config = dict(
    arch='coatnet',
    dataset='fractals drawn by 1,000 iterated function systems, in grey',
    color_jitter=0.1,
    norm='layernorm',
    activation='squared_relu',
    parallel_block=False,
    label_smoothing=0.1,
    optimizer='muon',
    muon_scale='original',
    nesterov=True,
    warmup_steps=2740,
)
Rows from block 4 of a small image classifier, named by matrix and row number. Rows with one number belong to one channel. Each number is 128 + 24 x the weight over its row's rms, rounded and kept within 0 to 255. All counts start at 0. Numbers have three digits each.
After each channel's rows are labels from the 100 images, of 14848, where the channel reaches its highest value: "top examples" is what is common among them. Only what is clearly more common there than usual is listed. The data: fractals drawn by 1,000 iterated function systems, in grey. In brackets: how many of the 100.
# convs0: expand pointwise conv (model.blocks.4.convs.0.weight, 384x96x1x1), inputs 0-95
# convs1: depthwise 3x3 conv (model.blocks.4.convs.1.weight, 384x1x3x3, trained with AdamW), a 3x3 kernel
# convs2: project pointwise conv (model.blocks.4.convs.2.weight, 96x384x1x1, transposed), outputs 0-95

convs0.152:130102167149109130114134150097096133152101134136151078116099127128105145113082094092117106144084175165108100109132158095136079141134096114142115120105129128151124183115140143133134158135069144092152105128126149149120109100135099171163149119141128102134129081142162137124133147138146148114
convs1.152:131156136157153139147175140
convs2.152:098108115101105146134168110122118088081119125157074150095099117126137121100102142132151085104127098140129204118152113092171121099139152102115124137127112112085079128123132105117159119132146128139117110133150157115090146168101156126103116096116144131151150136125131131136101159163109156104
top examples: sparse (78)

convs0.242:128119131165120125126099099130114098140145170130092193108129101134120143098118123128134153098162109127099136152127134092098142104133079190126125133143131102098168138113169106135140123160104137107107116075098144096130102115111099111097154116103128108075174160144097120132132106137130141137
convs1.242:155151152142081120120148150
convs2.242:115149153161119123114129123147138138122145188087140140144144175151133110082148112077161105081154169149127082125139158127113118107085112143136110090123130160147117119134153152124145141170110128105121135114137148128124129135168101152066146156130100113117142135154110140122128178120086103150
top examples: two maps (84); sparse (79)

convs0.278:168139098151162114144126114155108125142166101129121140166135152162182089105162139110097164121142107068129088106121153129125130133100187122123133130129140155127122135121138144147171080155089116167122123106183130148131156089112165151149109143122136121121121132119121148091155131136157126139
convs1.278:078143140143123143146129089
convs2.278:131131125093125177128151112138157144107127127145143137096102116128133122121129167142121152104094095101122132159143113174161166115107127138148120147158114141136107149167189154098083169108108151174133084123107169125123140114143111168105151108120124149143114137086134124176127109170142118090
top examples: two maps (63); sparse (63)

convs0.123:132150108116128128117098153119127130153133125153148106120135149110173160130164122116156151126150153070130152108088104134174107089102126111155113139163104097113109197099137122118130154139107146163129136124068129132145130099106095101115110125143153140148139102113112113115118075089102153090
convs1.123:119150144137161164143168125
convs2.123:118149142113176145153138106137113113111118096146121114175135130141114080136109104139124122126091159177124092144147114135144104162157108116110121092123114102136112125123138152106129152137128150109139127090135124129140171111112124164146106094049135117112165101136086086069131147134084115136
top examples: dense (35)

convs0.366:079080102136176132111111099155109096117151133126128131123128149174144112134137098123131115125134114090094088107122108116105130094133122124103160114107134142163107141138151168150168128168153104126164114089157097136143171106144119102102074105133082137118098115139113101132124180131115138145
convs1.366:158142160150113154145157151
convs2.366:136160127095178122140147108097170090128125100130155116153106104128127145178115159138085155127106117091153127075168105127184129103123097139155121153130124118126146071149137138133145116106104194134135132123082152146141135144155152132119143137124134134159120139129130149127111120130148067111
top examples: sparse (80); two maps (75)

convs0.174:120100107146156157142087143094123140155160109140144131162125109141096134168120125106126120169160127146128108154137114092148140140127144117107117157114105085161133122134155150155122104178145103122163090096199170139120127109136147155081092081116157120117122133107147113120126149108140171121
convs1.174:139145146160139156137175114
convs2.174:115131112080116068123138106148162090118132142124140135084134111123149113132128130106122135152110126156174106121095104143101152107129121132163138103105120148088132123120112115128135147076102157133146174147085085097152106072133078113118138127102103091134136138105128163111102113117106091158
top examples: two maps (88); sparse (85)

convs0.217:114110159160163152132103116157083103161129115138106129148176112138122132108173155140171114129134100132149127145177091119133105080126087178108122108125105104093132093132125146127136132080126086105112092114156130123142168073122096123106101155136109117132112154125122121093105117118126145128
convs1.217:127157129153181146133149141
convs2.217:114110087093079134124134103106152134105129144124117150125085098129135083108068117143139121098127157073135110119133111127119174126109131143097166117172133133116122115155135097101079124152139188131153130143097117085102125166119114108120153096130151121157104141139146096114145113139145106098
top examples: sparse (96); two maps (94)

convs0.43:116109124133137144115087129140103120125185117121096165120132149158115135136082123076100135124149114168099138138163117128138175145145104117113148067096088173114155117150127122116170124116144144158107100116128096133149140127147113163118109104117126137119106138145138168128137125084198140107
convs1.43:129156093103125151158094134
convs2.43:093106106161108126116155131102099130133191077133082132124095126112106135118178109172116109115093143124141137142134123138120126117150122142160103152147104167133145111131105136159123122144098138131160159184089116154128151074099149151153122120091130142156126124120151093137130173135102091131
top examples: two maps (95); sparse (90)

convs0.103:129124124120126152127145093123142117145148149136169169107133105145162131153141117188120124085189161088145146124116097122122166113135145133067125137174121147092178144089142130134143121126122153162125166135118106136114160117144116125068105131120085134149130141131157088137123144159128114143
convs1.103:141156141140177153146148143
convs2.103:093086136118132121122112150109092139093093132144144103161125123098102144076113152153153141143075112145115150137123161145133106116101128124131139141098166126123103139147134113135110098130126105148117069108124170136153122151087169137167148114147165126160175091089113104158153096156128138116
top examples: two maps (67); sparse (67)

convs0.52:151132084163106120125119150125107095149164131133137143069115126111141151138134170130136154096160106145120165165126168119126116148161122114131125111144107145141150103161192121129123094099087121083132118100105135138110124117088094169123094106129081105095122122124165149157114151108108132154
convs1.52:146129125180119115089110126
convs2.52:131124126173089123156106154090139119131091112076135147110114123132143123136139176087138092096114133098132092150107106102137112141081153110126152168123121139145120114144160094096086110111130122140118160142151104165108165081123112124128137152128124155173135115134144089126132180105105132086
top examples: dense (27)

convs0.251:104089145145141079124169129144126145182120128120149093171130135172145144107178158161105158154118136120157108115113102123138099084132151151129124130109107114147150128146126174130128155096139099088144133096146104115115094107147172143122129121082137148114084118091145150157132154097145122128
convs1.251:170125117128120104151137173
convs2.251:115079155124136154097119146122134118089182148123140141128121081115127130093078086143189082077138134140094083116138111129120125178135089156107134118124129130139119111128133121144123109098113123147145121142117152133142132142079101169119157109115164099142105157116114148115136117101139103168
top examples: sparse (64)

convs0.158:140112112148140189102121094116100125138158116153129124132112111138151186128122107100119173105127141139095135131097129134104110134125129123148143147102176145103148095123169157100126092154116147111152133139154150115100162101115124093077101123110144123132119165117105149178062128109146159115
convs1.158:135116135119113088142132075
convs2.158:083121132127136123108153130101154102140111139139132087142162085110153137135124060142139138165101095167133117120150116138100123105135109131118104120119117142151161084158112147122147133155101109124150122115124148105105172152154144136097191121105143140155122144121109184181118096100158104114
top examples: sparse (60)

convs0.300:114128108146091113110095128122115149122112112140114104100100140125103152115106101156098089152113094152163157169145166140126117186103115097099118145128166149172099139141154085172130118136153143151102146171115133137173136148170098145156168115115133145100131114111109127103118139139088138139
convs1.300:107106107099112096108094120
convs2.300:113152129115125107128099117149106051123181126142110148135131062118162165157132118108139136127127150125113122138112105146116120114090157152099145129110123127161101136135102083133119099143150108153140131130098110122150169092129091126111116140110110131149128148118065106076093109116154154098
top examples: dense (36)

convs0.53:107145146098150100132161112143140109171111117160112082158158108129102114167133113155120119138161122144175154167115157087164135102142138154111106131139119159103161129122122102142113081106129124107118170169143156090114114165126122113156113127116150162098117117169143172126155134083132110143
convs1.53:108099114094100105114098113
convs2.53:124145142109166196175119130185146129132175128107137138132145130097162096161166133146115113107144148103139133136106165162156137142147121154136149144118112101113141125086121126157132088134109163105118155081117122113110106132144144098136066160127117095090133125132154115118121138085155124143
top examples: sparse (100); two maps (98)

convs0.46:194173134139114154135093112103152130156091136097134128142142111117111136153123127124091064079115159142113135130136140107136108171128106127179117099099099166131143107119112094105123123121152162107109153125149144141127138130108126107099113091088102135092111171151132175111150111128153132118
convs1.46:141169123147140165129165139
convs2.46:082156122181103123118156171126094118135127137094184105142118151165138105115142144114136152160138144140147109139145146123134115117120101087125128137134162090129099132144160124127171143131075117132131113105137156090097080116118080150128122164085103093121129133088101110148125111113168113117
top examples: sparse (69); two maps (68)

convs0.345:108135099147170139157137105102106121142176081133130153154134143149164134134088124103121130141125082150170101178119106096119145104143159136106144109081115147118126146128167176136125074192107136124151116123143145132171129148143179131108125131109103153116110136112119142111129143117096141142
convs1.345:109080099128135114162144127
convs2.345:137119119114181112122152098118146116154149108127137127112105098112118077149152074155071124088143133191153142146120115122128164119134091162136113100122113115136136127167107116143142114111096124101110139140067138083154133121111137152126129132144131095102123119148145173137144111120171083146
top examples: two maps (91); sparse (90)

convs0.304:097144119130162172156108121152101159139088142094157174171132131184136117135145114144125140135115147121131126130124124115105149148071110113115125119153127117104149124120123137151102174122081157136099096172118144094142105143080132095122112169119095177097146103089158139127142123135132112135
convs1.304:152145155142105151162155149
convs2.304:135146094123079103121117107132077162135126113154117124148160120116084089119129130111110117106207127082113113105117121128091109121120140121123106126124148115104129147169127117148155132116154099184173125113091121177129163168149133126142133141125118121105117161143111161126124079120127158101
top examples: two maps (93); sparse (91)

convs0.91:175132117170088142132144135137183144104143098125144116187172156120141141139151126116146115145133075150126144118109135119121164108128096091150120113140168173156152124144169126170120138141108142121086125176111133121109134165170117162157122115135104124132136142119166092148132104137118145096
convs1.91:090134156154105126137137089
convs2.91:127107116149155133138150111140159134127117106137114166164097138147095100096091091127155114137139101150133121122097162106117134151118176093104128143196145168112182100106151126122072121155122130136075123122132098129144131085144119138149153073163121123102111158129130106144122132114102128129
top examples: sparse (55)

convs0.61:065113126105150143114134095133112118148101147117141145125128142092193168146106145187127115098099153132143140112147115124121117171092132140131124133111135169131091128110144101083128132160128129139117084112115109119151098137070165096105115087117160134139116137121176126136120095151145108120
convs1.61:121163134163155150149142154
convs2.61:160130179143098120103121156150153119111115125132131129133094174137105124131101121105156169150110174094156145120083127151107125076129156135108132106124128137170141123148164110133069125131123128154119103152159105136110143108129139089115095169165125089146152138156149157114130160079145138140
top examples: sparse (59)

convs0.280:080100147095139109123135134176123115144105093131116131125095104128110095171157174129142141136121142154110163185160121145089135107081177113124174124146132122108146133188122089123117142107131093142133128137116169133129120132130151134162147145089156149099140140135139146157148156136163106123
convs1.280:152083123090126154110139129
convs2.280:155106172160163110168107136131132095120110173167139131135166096094149115142086128120119146130138129103141133112123131085139084148080157156169123183129140143097130118145115122101131125135139111124120145166154113124117124092153135143162148107132145115128106157111128103118132078113174169087
top examples: sparse (88); two maps (52)

convs0.329:192110121107143135121103156148136105122137093148142119121126138162077132133123143130134145136112117116137072127097096127125145101158086131171153122086141174113130141086110110091122135143115149126154089085127123129135131100116143130065143123162095153106078123129163118145168149124116145148
convs1.329:132129133139194146128146120
convs2.329:108134112113115091141092095156121129124156140131111144088122111101141136104138139132144141118120099108157135129116087216112127113116171149092116125130111098108098083151154133134105138109137107154149153107084131089119113099087092133132116152149159093153143151105083115086100133124118119140
top examples: two maps (75); sparse (73)

convs0.198:146111115114111149134080123136169113090179130129160139138115147115175128120146120141118134095128157104083136113100144186161161140145123121146137122137121135159150152113188126122133178135146158117172148141144108128153153139129117143135103144177112105186164107116123082130094126146127123134
convs1.198:103097112095113101112107103
convs2.198:141148123127137123100114103159146146143171123113129140129126143082167104124126100146115131112172142095146151113155144155132132102110095127123131117154108096110128117134149100142146087130129156106147139161140095137160145137137145055134124171128102096129205152167137063141121159122127121110
top examples: sparse (69); two maps (53)

convs0.301:164161159055103094149119165108162136139131124114121067139153166112108116141077114112149143167100132143110178136142167138147141156150156080145143138135127124125157147106138143119140130112118171145093147149134122112118119140156134166157149136132177140137149121130130135092107133121128142091
convs1.301:124153132149189139132145129
convs2.301:112126110166127177084126077162118130135139133126074182141110132151133111143150136145137118084136150122163097125124089106145147119139121181098159149153146151138116084166151112148138104116146142127162125133127124142132130094125110117065124119110083135143092172120137122115130138152094111153
top examples: sparse (84); two maps (62)

convs0.337:079128185102152077123128104157096104129128107149126125142143120163122136168170127162080133135099149137128176141137133117119131119109152171130124165114125111126149167128095152127138124125132120110134107125057089089131142110144135095130090126117138136122122123119177154118129111104104178153
convs1.337:154133156147092093149140111
convs2.337:134138125172170162137097127144120131118172160103134125144096117142120131119111133090124111101120132118115095154065173096149114128108140148136179162143123153115152136124123116120126116157094119163153148129138090107160133135112145138123154117161128130142120148164162072112152120069069129115
top examples: sparse (91); two maps (59)

convs0.25:127113110105133155079131115160128105103133146108165129106122118186138068087115150151135126101149118119133110155137080127121137109111129101112098109146122094118104093152118096116119126081147155092127122169133115150119116125119159092133106122162138085132108143141165127147108123127126148207
convs1.25:150093102094115149116156132
convs2.25:087143103155160134092084162127135154119131118135113112114178142106179128128117119103148118117106183103128140149137084125159133116143083158126139147116098088156134136140156093116136135108099146101128151126124143141150149157152110100138150147168091101100105138061109123131128136143152091107
top examples: two maps (62)

convs0.99:142128100149154154131153144126134151114153134157108140101061126099101096087119140134155134132130081167144108103107117129100113147112134135144131108114106134151132094130120133168175125101122140071159119187122115123144116157121122159135156167138139126160136104107178083142108106104125128171
convs1.99:150109100133092085140124139
convs2.99:080150151113139165100127140193113145109156094094083100114136144077132176106115119102130128114116151099131142126109095090139142085135106163162128153119116136132103145105136108173155107107081133093133160115110150128162113141115144125143153127108157122137145113108126090138112131119154111088
top examples: two maps (58); sparse (58)

convs0.252:103128092132163108101147133099139125089127132094155140130096152133113125155133143166125102120097124148158160147175105113156114125130098148121136134082101139154157112151164110177138097140092132127111132162120129120131069149119134121125126110081119142107115111068144088173133120146094088139
convs1.252:146151148154169149151145148
convs2.252:113147137130121100140157132178077141158145151109094138134174098129135137146112119100131183116127142109117138102100129166123132155147168132171125154129151120114097131114108136098139119101126090156153117111123117153131131125094134068153137141143145111153153172173094125094114079133169124097
top examples: two maps (71); sparse (71)

convs0.341:117169076132120152119160102182145134134131163131175127129124129095110155097140096096141105133098136148102138148134116134092125143059138121131134114169136120127099080091100126166106102097084120130130144133147132104185131133127163089143121101131133108146134101140176157117119135132124118119
convs1.341:112093092143158152141126150
convs2.341:107122140120174102153084158091155122115125129078105141158128075128143136135100172135109142160168116104131165088107136113097129129108117140124118136110129089152138186097150119123117110118154137152130128095103148096094137155132126123101181132169137139090126139124077124142140166112141135120
top examples: two maps (80); sparse (75)

convs0.129:123181134130107128108128136064125174099133153083110129128121148167139139145145073142109081122118112116124139157155135126151162142091122128152128127095149112145095139106102084145112123116171168112154134117168099105156127155116128131124121143120119149109144158149187113159106095108157121124
convs1.129:134136160143073109146139127
convs2.129:140124146130161125107100145113143115139126160134148132106140113135141089099156147157141188091086134122125102122097108115127136144100119176161112178140136147144118169085112145124096137142103146116130110102145085197148112128106108126129126098120092118099117188128139170116141126110163102124
top examples: two maps (97); sparse (97)

convs0.219:124131168119142104131158096148091120173141133126099118099131100118122114155125130161110136124171130151151123125168129109156133072081119139151110133108109095108151157129090108150174096141128114115140122092158145094097115134114107148108125093087152126097111134167162163158135184107141129128
convs1.219:128136147139163141143150078
convs2.219:115140062136127104119111116111158120089087112136137118124145076148151192084117126119150133126097115131155106109105115088124131136133138107128149094083136170132103099148115122116138178144145133137109130149097135163169126114126153113174186103123140135149142106137091134118129088153108138121
top examples: sparse (76)

convs0.11:155112105121124142110072108139119130080131125106109144125126118107141139104144157106120078140125133124119117076144122130130187141103092147151165149104156157159126114123143103102129102115160130155115126132158110120084156108096149123104098093104110117140157126078090104083169157147119097112
convs1.11:096133104153145148093149103
convs2.11:140120151119115107147123136102135121091120099197148159137107111172112115110130093156149140097142109109153088130111098098107140145117131138108190155135146107102128093124168166142134150150138108142141120105129135083119136094116108152141147117167149162191096115115125131141095081128136134142
top examples: sparse (70); two maps (56)

convs0.185:122147130137147145147120156147187144160172111117111152121119119108138132079119122115133134131100111165100094132091111129107142136097123134145136079115101138138153141137154133079156118171112126085095131115157124094132129074127155114108135117154127199136159118124158159110126146133123070143
convs1.185:109113117087081112127112128
convs2.185:147127137112106129087129127153134114141147106091099148104129154129172146072135079112144091132094092141095140144105139111130097145136130094113179137131122101134153131119073161113176125163158106103093111166170124125124089122121128094134155120107182141140132137138138128135164123148109101137
top examples: dense (41)

convs0.227:144111113175131158118112139159145127115096104136162179111109144118161134069130159115126102113121132128118143134127082185157088105120118140127138084115163135117107128145066115142151151086087110126117080146119140124127122107140151128150164126132126127127176095155119113129111117146146083146
convs1.227:153156153121118156162154148
convs2.227:121085082150138115123111156123138146135171142166129160138131112121144131129112171130086111118185119123154125095128143120088143108131126104089186118094134092153119131145144107161138116105148148105133174100151168094112136164117085152104167157120106124130130139128105133096139089096114130148
top examples: two maps (58)

convs0.89:082129109108182116114160129160103124128102118108159177102142132103149162136185164164163108113119142146138177149153094127143118142136099124117124132107146118113123113154137130138149123147126110157110157162118157096102066134077151104107113113126095115127113089107136111122120139132138104168
convs1.89:146150153164135157135163148
convs2.89:118132158146115087124147121163142144159150138164122125155129140138109093178088144102090181139148167083197149092152094160146136121112132134124170133138098125114115113145142106125146124129156100125176120087116139136141161113101120166113140137146126150117163141113105155088132115141129153129
top examples: two maps (60); sparse (56)

convs0.205:127116088143144106101140126138151155101120134109145154137125111092095153106166173098110122143132172100141146126127109149172133119162146145137163110137105125150126128119086159118117129093117073167136127150095163088140150141080147086134117132113094148087130144095114103137151084138142123169
convs1.205:154135167153115140150148161
convs2.205:098123095129097136125112132123159130114135108155135147130101144131114134143114130132106171126148080132169110142109135094172146110163080113110116168105129119114120111121154110154149146138151115120153174087100120178105137132155114149125167115095128078167104107124118127141084164110115177167
top examples: dense (38)

convs0.33:111117104130160171093105093120132134105131082123132145132176107139094119115142169076115103130117144089161110114133119148155163122153147134144100132132148079159144119118126122109111145107103116133155145142101100155122161175117148132053124102107106092140149135103122121086114144149162116135
convs1.33:152108108113173147097143123
convs2.33:137129096150080119136147139122129125127108106126122114133130115100094103138110120144173126137115108204146131142145141138139107173111115112132159105187087100130095139170122093144142138127147122141102100129162145110095107165110122168172137142159175137130162110092133147151142104149094122099
top examples: dense (31)

convs0.96:113133141139134173105098126127156116109166125116151161145125143144154131142166082147127144154153123125098084147108131197153166140099118136103160150109142126107132135105141105133142125114116146118180080148101118114140167073121116101120127129175114135141093130114112108144120193117115140159
convs1.96:097095096149120116145150155
convs2.96:089105124112139112149130104118117133136117085109074155167127103135144151135108138126058170111126133141102146138156130136185126101131127122114141149101108100105134096171126141105172100114109160144087141135118178136178119125145148140127116140079118167160110149121138156142117128130158099136
top examples: two maps (68); sparse (64)

convs0.314:105130092116108145158126167113131101128146140101156131162121095161144106134084100152147159139107136153179138170121133136116061150105098122136162076136148124157137114158094138116096127150094120146145119156080115091135129147125144100110121170149103158145156120125143114138146150108092115143
convs1.314:100122131080087130136144126
convs2.314:105140076145129126140131147126137131093070077109135137145106104146149077149119124116104113142137135142162111140139167104132099141108068110130158123117147080123153126119124153113146133130140109117160155132123107053127145138146143123116125124103097121125124122113143102130105081113065079118
top examples: sparse (61); two maps (57)

convs0.79:115171150145133122107113146161126114162138124162176109155153140087137102120096098115147114131081103121145137105141162161148107161134139116136103121169125162157137130080159116084108131107156096117120082141131124148146139149116161095179151109106112139131108122176159153089155139133138112111
convs1.79:129132119134193145115139112
convs2.79:136122129129147108155154076092098144113108107113114119096143108162169123192112134142101100163158125121130141161134113152147172119106136136128130150084101171128145129157086147151156126183119135096111140118144129111108122112173157121100136141122149168148106168105143143164120147139117135160
top examples: five maps (49)

convs0.224:110131128182129107079096132158110125128145157124133183109106101105142144124140143104187095089214120142140084123110123146095093149150139160095118131147141088136099107135123129127113108140132140098138134144134103122106136120112096144173108151127112124127093146138121135164104156118118103114
convs1.224:150149147148085140146149155
convs2.224:122087136095091134095142137139139119118180179104147117121112095162198080103111106124128122105188134120135143097150134165113094161102142141141122093132131141152129131131150166113117114078128130121168139160131093114116139127142128120112126145139085098117138131121153120163159169120111119123
top examples: sparse (76); two maps (69)

convs0.218:121157170119136113138146134137105124145124154153114160095163118134149146162120098121108142115191130127118150103110113102128100128131116117176144098128130141139155131106128097087094156102162132104101115129138172114129176161163116119146104133116117095126174162144113136186095152094167117100
convs1.218:095114086118119111102107104
convs2.218:094106129105131106131143178121126123115134104122161160113098112159153127123099158108192115146140132153109171115163089129149133108127131116124158102137106100144182113123130134143125148144077131155134132139138080114069144140129136146134094171149107130117165138070137137112162107161117132108
top examples: dense (37)

convs0.216:113130140134150133117146166131097121179109148097093093126163116116109149128127145134158126144144111144139186127170132127139091120122134168156099101135122102115124109192102137131111099130123103130133106123125081108166112141187215114146131125100120129113138113143167114110111122125113143136
convs1.216:091104101114118107101109103
convs2.216:122192088122114174193133134127180141115125134096134089127126150119134102137152146129139107117126144123173095143094110129126144196129100097135128122069123130146141117122125186175150107131110162138153145136147137160096133137097125122145137144143097128093129110154149118120122146118107135132
top examples: sparse (80); two maps (72)

convs0.142:119100102125079129115119091131103103124132116109125122094120138161150083158175134113148123126144119123114135079098128173112113081161120137132150152144166099120099110180140138147131155079151166155138112151118099129122110159151121127127097125143106162141131161151131089164125171135113139171
convs1.142:147137138156125089117093096
convs2.142:082128115150079123124126165072140136116103142116109136089140103096147117146105154110097141143111164124141128117122127137125108123122102113153128149098080130164123065159148117156158089152101131145106125090133131127153085133145104180099148123074136115152150129138115121109089126131143102099
top examples: two maps (69); sparse (64)

convs0.312:096102120141126101135166131107087179142168103153119122137114110178107163119162111132156167133117088115110113133108130140144160125150150138091137151128151150153108132077102108138102157148122137145119145144146083128077138159166129142147114180131126127100074128117146132150138120161117094113
convs1.312:151109168122175126128138146
convs2.312:132150149113112152120099139108162079115110135113145133105145153110123091126104145118143124144127149105151116169102138135107136161155106100129083099127142096121182108170143131105152101157142138090153102132094090143175135109133134099103101164103133137143162128138110167126106160110120170181
top examples: dense (49)

convs0.9:124118090121105132086043115109162114126135131133124089159107146154131147157075131080074111122136071107128128141154121095113147113123098157101125126158122128118141127131126134153124100141168152127128116147153104143122124139163158135122126097129106159100096166137131152147163159103142101130
convs1.9:158131144121174131165124151
convs2.9:157141129140146066156166139163163126159129122132129131104155120138116146131151151153154144178107137150166097127132152142109101162160128108158091150112112116098082100126119102124132099143121110087133177121117131115148140109111109137125124136101160123186115135122131107070099102152079129119
top examples: two maps (89); sparse (85)

convs0.310:152110161122090154136132155141132116172156120186136143139169106122121154188158103102147126076139144075095137118136132116112161051130140118140155102135110093121128141126143120142116131156129161120153099093143146101140109169143141117135092122102135132122160132140122165162124146130131113132
convs1.310:085100098141111155148127124
convs2.310:109128133105145146148139153128131120126145165126088157142132149092106116106120124138105062104127113143109103102123169124119147110139151089101124179121149153134133127127163156127133106091161092079160150180176154109093105171135122134134135114132165128114139142155125155079117154095114128147
top examples: dense (39)

convs0.375:130130146145117113131136125116105107108149127115106124143127111171071089103109134129096127135115089099107114134100113138121188168083089110153133120130098120099131132097132128137127118135095088083131111071183141102132135164140146165111116085108125128107108156135135126102160102139180115114
convs1.375:139151151178124138121149158
convs2.375:178128102151120133141096136120089083102134151128154148121103109158127112109141121122137119163089158153100140151110115139145130106175143143123080130093113157117113106097106097119127123143118122124131151131117115043117125106145096114111096183145138133134140177085093146103128119109144156116
top examples: two maps (87); sparse (81)

convs0.34:150134143116168156127122142116137110133108118086125103126128156102095132143115085147149118115102102140120134143152132144114165172138096085132144112120161128119182110126080106147128138166120091136060110115144128161097090122125175159134131162089180156128105098153133137150117119137103118135
convs1.34:106167138156119169149131137
convs2.34:121115151121115158125173128128094096135115112141131171144121153116156074149150099173139123149133143171071152149128104103112136105148088156102121110094136136106136145095129124155081149130109130149140124133124165171144105163109142120161144112149132130138109136171163128084118135076095125108
top examples: five maps (58)

convs0.179:121136137128153134151137118136165107124161113128172148184074123135159077156141137146142155152125119098123121111137079164139205134149113135158158121119143107133153118121144098159156138112159165105152132123144135113129189105107126101098083135141111135133157089125117116130129106126128110158
convs1.179:160133170122118108099104106
convs2.179:150121120150106119124139087083109162105131093119119136125130110123152146102144154120089154181174111128128111117143123121166155122098093115109069162155138127128106101131113128077120116101109125138107141137137180133160133141130159121155102088102132137106117083129154138156102154158174128164
top examples: dense (30)

convs0.160:145155133178110111098084127123133107105127103134150126125110148112130133173125095116117142113120132132129072138112109074080142101073097149167141174130120143149152132106126106119128124163120111118135136108079163149097152109123136149090113121102123157069109117128138142150141152104167141158
convs1.160:140149150161165158134155129
convs2.160:060107094119162133144140136142143152123157133150175139136135117153179134166125141168133094133128165152166151141148137143153135130152123122101101143129109116109160132117175113129124111090140097147146155108141088056165108101115104134129146153139120158157136141102131120105139146132077110139
top examples: two maps (56)

convs0.113:147129120132108193124128116141112100115149143158151177091163121132185138099153158106167103105148146102115133117132099117136118088129116180119140134130156100098100134146133161115100138159130119149124105100147130148122137137144065119121089138148080089106138160155134110169141142132112123147
convs1.113:104115158124181126114143141
convs2.113:093140108121122094114171142060111128106133142085107129121114108132118131097084138111110119170135103137132150184125100093157163152131126095104133140108110120178154118161158146127143129105117159155156127112125124138111117096139135135097175106138130105189141107118148126094144092150106123107
top examples: two maps (61); sparse (58)

convs0.195:122145170115158109092121136110089122132104144122107099082144109125118119152126114174080112145115167176169135161121119082135074148114075161157117141096125131122117144129113139154129103135115121129106100101125137101122128109108165086109135124118127148111107125167155168163148078119123131116
convs1.195:096111102107125106095109098
convs2.195:147120105101145134170117105119134117125116096133098125099139115116137138117155096150094121140192155083131152119164107148149124082114082145098160159136117080112138102111155121161155110105097130117154131137123129110097117128155105148067093112095142122113132107122098142139101107132133184154
top examples: sparse (93); two maps (92)

convs0.81:119106124128142154111169137138075160164141103121115136109151129108168100113122117106157155090083125133152122108126144130154125145100103138082120121118149146108123134116169088094139090160102120129117152138141157116127089137139123147153174123101153119125087170109183155190114134131104126137
convs1.81:092148147141087145146150142
convs2.81:111128130133195107101134136139091096137107156111096093078147129147089171117129113124133086143100125122148195107111122153152123167114160178150135107091131118132119126108111119109144130151137106092142116111120131126099110156148132131156130122102154096128117146123130119090159126192146155109
top examples: five maps (57)